{
  "image_size": 32,
  "norm": "groupnorm",
  "kernel_size": 3,
  "beta1": 0.9,
  "weight_decay": 0.3
}
Rows from block 7 of a small rotation predictor, named by matrix and row number. Rows with one number belong to one channel. Each number is 500 + 50 x the weight over its row's rms, rounded and kept within 0 to 999. All counts start at 0. Numbers have three digits each.
After each channel's rows are labels from the 100 images, of 14976, where the channel reaches its highest value: "top examples" is what is common among them. Only what is clearly more common there than usual is listed. The data: simulated grey scan slices of phantoms with and without marks. In brackets: how many of the 100.
# convs0: first 3x3 conv, stride 2 (model.blocks.7.convs.0.weight, 176x112x3x3, standardized in use, each kernel summed), inputs 0-111
# convs1: second 3x3 conv (model.blocks.7.convs.1.weight, 176x176x3x3, standardized in use, transposed, each kernel summed), outputs 0-175

convs0.45:497476464473465483502462474435465474465469457396472426483483391439428431432490473451495455472497480478518369444629499495495487477502519504506400490482477497467540492509497470514439486510469455503624511482513461486492509462502607529502523479510510510481448466524464502621513644474519612502614514501462538585392490515514647477505466458492
convs1.45:546450490489508489530608434444482498538540535537456448470629535423450455482472420520467466553545461457521375521567482505599481489448437482441524519429471401492490496620493454501487462458504420482376534523430499546530537575549489501510520490485558504491518480501431496413511498571442498575479500492455454496543492580434462517468541485504439459529498467500481495446460505446392508443518451517452549492553489437478483494459408485516462531576459372541599392595442517518409505449521551566406507494464493502551482499470664458471456518
top examples: limb (100)

convs0.62:456489506504515490470503476472469477474459468360519524540524365499413480454509477488537534467448527498494390506615527484460554448523458527547430492517422444436534474536528510482460421544487514549603513499420520539516528442523605534439570534495506524531494533461477511551526581430534540511613442514539543578378541415511617536545515520540
convs1.62:556518487459513499508574468395471535581545481539487425430636514445431518569484420546546485550566566520513394501594520586609494482555441521421510546417452414496521512633506500537554456499501494492429533515514503537522467558577480520516531536463564528518497491496569522438498472501441517568484509490406465427491497557402456511490550516475432449528539516539520494428513586491402544486530408454405536484518512559512510518546413563528517623467512455567575503597477565515478515479535545570458558478453484535560498532525607526534496558
top examples: side: right half (71); limb (63); bright spot (41)

convs0.158:505642633579560640534547476556569488631546569489589606471498463465439504606480455524576615526476463450572493569467456450542507433490454461478522475461436468462485488469457461451403476451475492464464503466455458490471478459452463479471475556488474462440478540469481472461538488470479465543480469490470486492463448443464471472454466463458
convs1.158:467464570534452465494410536497523512472431415419528600511469569484597491468508504530472475526487472515468495422483452484508457508515508558596477478520604467517495475460545475399475641481385500536465431521497471444479500402456467497423453480494440414545457530447407496533537463478505493454594514522562510499500594427536487508602433523477511499458507448481485506565414462482473476555444510501532483442438496481529509405397497478457417467462496426491415419425503443398409448485483486493460513475480596457414463418410419478494481565
top examples: chest (58)

convs0.86:450424460447466427469460438479438446423449414392472476495529410518419474416557521460499490469490501476489505477571587549485525453529507511520438460481440497430560528563490552536475415458524492510544559533462526564523555432479549614455559507520543585527486507514491510521490548420608528527581488548511585547428479409493573559566544552566
convs1.86:558454469464491556561579461409517505501538530524478477430606421369455534528496422527491413527531530543499428483546507537526490505441439439424491450458420433499512561594511405567471455424524468471482581448541496540528432524573493532523522498479533535523520474517549486445513505499425421511465438465437484459501447590413434447422525513435395466495471554558462485380518497395435504455563484466390478595537457449489555499557483519557524587473566531464567559564440522529519509472551549502546501464445433507582497524550555563551501522
top examples: limb (70)

convs0.105:432521531513550494444493440506476448536491463456454484449547459527443526496526523519497481542524474468546486492460586535536523496580566490490454487477537495395618496583457532563419407395510414394457508464515506494461602380454426530463438474472445495442497475517509511517435555397565522554522555567472581456425404406495474507506492465454
convs1.105:474401514474514531500455357419496497535511513457440449450459486377477525531477418547517526436524528540477429546472525543476457543420464506455466561439501449505480524443477397573547500493493503483492450403491516552471505394578523524545578553550469526529550483545524524374457440547413410453510462520496532435506500474403487522474428569432415421477558483530564518427555550384472534412569559423368458453568553481476536531538490562450546478420525462512463523468423455547515575479483502419490480488479488504498556532529450503528469515
top examples: belly (84)

convs0.75:469437477431474441473466464512460460433490461494447465440452511467436479520535495456456460563550459498546572456451573586564466551551576449486533505487591498460561538555480486551443456446582453405418569524533450537441558459468420614487427518472472571494492483527549486546434530464618544528504601532391560465475447456466458569484522512513
convs1.75:439395450464481564529498369448481424490480514450435483478504420429436499454465461535533537431472551524454444569425442503422479560413451461427518494474453462463503617448476418528518509487478492413497464396489506536489494379508489529447545478516436474483533438557395481415452534566468382487480427472511526468556456544440544490416499492453434467521507448509574514408503508437549488406511545483392494535503532467411546451442520474518463456486498457453429459480450473510427563510466513402489393479487455460482530473463464427503430454
top examples: chest (54)

convs0.30:483479467507466467500488506527489509471513525433483579524454448471400450494606479483459514420492502489513549490523627612529496428390528526516487475504409506464497454576531440561528430527525559526539498580523435498491556472506548625488546501527495611504470507561427527421511405446586425487549477549493538533473531406481524606441534563545
convs1.30:486532421386504557480455513535534477456516496483557479542490406520411598523533521490471439481558542560515516497525525499408484517488552431431472479553392560556482554483542472439470430461453570433540479442602506453451418453406433489508414456436527463431433460476522442510483486400529494503426504514397609517531436511537529427392509491436482457520447556531463452396564482496474548526540432528522438549474462517487464505502549435498489558563576583476460586557508514470487452588470485469579549488466390451505483487520478550444540410
top examples: limb (100)

convs0.166:525452440534475459501489578454478565465479537515454444541534501515536542476441482550486441461466551569430434514486391436484504485422473456522489562569486552494425467405550513461563533538432442454477494430537539473543413480583551406540448433490453426496537448527465453496453465519399493434451470409484434577502562537576480409526411428455
convs1.166:486447493440474501469507519472468470484427497486462449494468520522454471447438499438472444515518445446482436450485499429407492441485506428453498465483473497488426497441470428487478445472514473491477490500527415478466458490378401419428364376417427438377386470464486527537441514438527517454468493511472497459468465493520501434506475408523495456464371501457465421493461404469556470494450470444509491540456479472446401420431454505577415408460433513483453491471434440453479395473463457472464523464449437434432428432472488484442463460
top examples: limb (99)

convs0.46:493414405448445420467442503444430485420433477507467425501506490478538478441478480455486412501485499472439431450649453489450464497518465449460503478461481468522532518484488517476493525532491470525629487483473500479501476496493630474466496440468517488507457497455489507617476634515496608467624480492511517596527521565458647523479522497513
convs1.46:508532441495465437563580511477450523535511474493418449483560475472417386508446420504449513542553469446431466495587471492554414458465424466422485555480436505409546443595490535498500385487539495440478536459465515508468505575505479466574509521472570500422501438507479457497505493514511452557434412377410356482539439556484526490444595484427482491536491504435537486453459540512436452476535456455491518476550519474466426440520457559565490471543434414529577480553443455556469504440590533486409413506542421502555511547494605508485455453
top examples: head (53)

convs0.82:494461449479456465494452489426449494448461474419459415472473415437437447433478475462485441501522483483503384443622482487498470501475521491483411499484510492466533491492498472518458485519467435488618484471521462472481497463506611506494503464505498488481444448514449484637490636472504629485602545485445516589405503526504641470486456461479
convs1.82:520466496499507482524588439432476505545529535522455451470599527432447444472460427515468497550534484426490354530556461492562461508447424471440516541419473398465466493584484470475509457476506414472373522513419518538522547565538488489523526487482540489481521460504397487417510502584437485568474463466465451477535488565424464525466555493489441461508508445481510502461449522453405481426528481502445544486556503452468472468447384500516461491557444360535583377562437497530390529451521549538405467510485486496537502474457655445470442504
top examples: limb (100)

convs0.44:487439439440451442476442474452448455440447465468488446470481466462502458461487481437496450505508483459468437452657472511487453501500468463479478474447482436516528510490487506473473515531506477538638492491469483489460484507474636496456509462473525500506449481441480505633484650507500616487625501508496524599502509547424662528471527509516
convs1.44:521526463535474445535571502472433509502544499538450454472559497476423391467458448492473496564522462431434465451586465472543421451433436447436504509457429463426510443579475538513487411474571449447444556458435547533527510641506486472564488511492592481473507473507416470493509536523497451577443421420448405468548451562477498506453631493426487513531501516456519475465456510523441478479532472484517514526546493466464434472496458488535477482591454423504598425573483421559435499470617578544429435515517422483585507522473648504490482465
top examples: head (100)

convs0.53:456446453516528433447490530447433519436441523434497457516524446497475523467437451507522471500486548532450415492616448445418504502512402439556475535512467401483475522457540538420534460577500488532593550539424549530477443489534619517410529474448555495532502508393499504595512591475465586466593475482491473586463563512463615524487508523496
convs1.53:530507459489499460516552487411395541580558488537480436422565523459434469557493457506511552554536596454492389497582510521582471500537430512420490583406467406458500478595478526514571407546564457509394538529488550500507501565543529500570540536511603527504532479481469523462474475526462529539470485415438375425467492556399455537477552528484485512496539445492551488484468568521427522509526474470427523444534542548522466527527390529506513537527487412575567418578479566542443545475565531547402499526514461546568544558511611451522470518
top examples: head (98)

convs0.65:457472495481524465473471503462454495460423450453485524531495469525492513479474424492501502489431521517399480505649486486420505459466410466506515474494428413482489478496540504457530485537461449551616483500361518504469488480531619517375540474477499508502481509418424495563443610473485541461634434483512486575503531505472647554459517512510
convs1.65:531519464433495443483538499424412559521551461522472438426525450487415493510456456516492503558500511439464453455602512467589432446503455492412482489421428442464518424593429525456546418501531471498434556467476579499514447556572529495544565571499605530535515462510456463467454510490487515559448499459395420440505475565435486582467566536438461462503569505495483524423478581528442493485495469412425526443516500536472505536529429540514530581528462428529599431574496534546449566480591538578400494530492462591604539560478598524498484503
top examples: belly (58)

convs0.66:483420417438441428472445490442431477414427464465469423487471466458496455426486508448468435533541484479458431456635457508513463541490493463479459477474534467506526519467494493481480513536487469525627481482510466495477463492497631470482504455472525490492465471467481485645488626492499630468603546481486517594471528557468642506473503492516
convs1.66:497526445513481455550564501497438510532516500533435434520552492505402404471440456484463519565531497435426473465576434476520420473442414411423495528480429491412499456570458549497520420509563462443473560473419511535508530625494476451541466472469575485424499446517434481490500547549508440584440412412454416500559445548497513480439629462442494503524470509449535453462448503522443449448527452488535510524545508491442407436477465503526456471587444446519571440558449443551449489463590552534442427491528406457575492500468627492484484441
top examples: head (100)

convs0.9:472480465504476484481476508464475506463453509417513469519498423482464492455454445495517487488470524502458420486663465457433515462496422476528465523509437430472504496476529518433475469557487495515642515513430517488487463478525651506429539505450527478486481496433484495604520633478485591463634456499486513615448547498484656529497482518513
convs1.9:480525464547475456464524522422422534514542480530491477437574554445469458515460426518491536531514518430481412452579462522576435469494436477458507533431498426482431472605492547464515422485510443489396517536481532498520531614544480458569510523487595481474492511469454477497471507559453526555509479432461401438497480532429447488472595529469514532490536436449521482474445556523390522526506465449475527482533516531549398467486422518500459529548442406547605436595472504554408514457576529583404509526517458482583523516471714460483499498
top examples: head (100)

convs0.141:463439458475488454466513485470469469449453462363492464550511365508431477412511483468490478452462522491476369489597498471429547462552459525519392481504420459464508532509515527465457451555492521558603493520433507532505493496516599514469567507495565538535522525456521511572547579473539573505589442525529559570386546462513606524534514557551
convs1.141:552522470498518516508568508442522544589531478555495476461637503443477517560492432526552463583557523522512427493606516569582475462531441468456494556456482443498499509639528485537521438469528518465471543517494516545525510584598489525556551499477592556504513506507594531471513474538470512582490489465431452467494472548437477502444585529470459479543543542512493492449534560481371525511557409469451528516556512494521483538568445571540535636514511464556604504612460552539504524460574546580455555486468463539596498577550664551502519520
top examples: head (99); side: right half (76); finding: several spots (42); bright spot (41)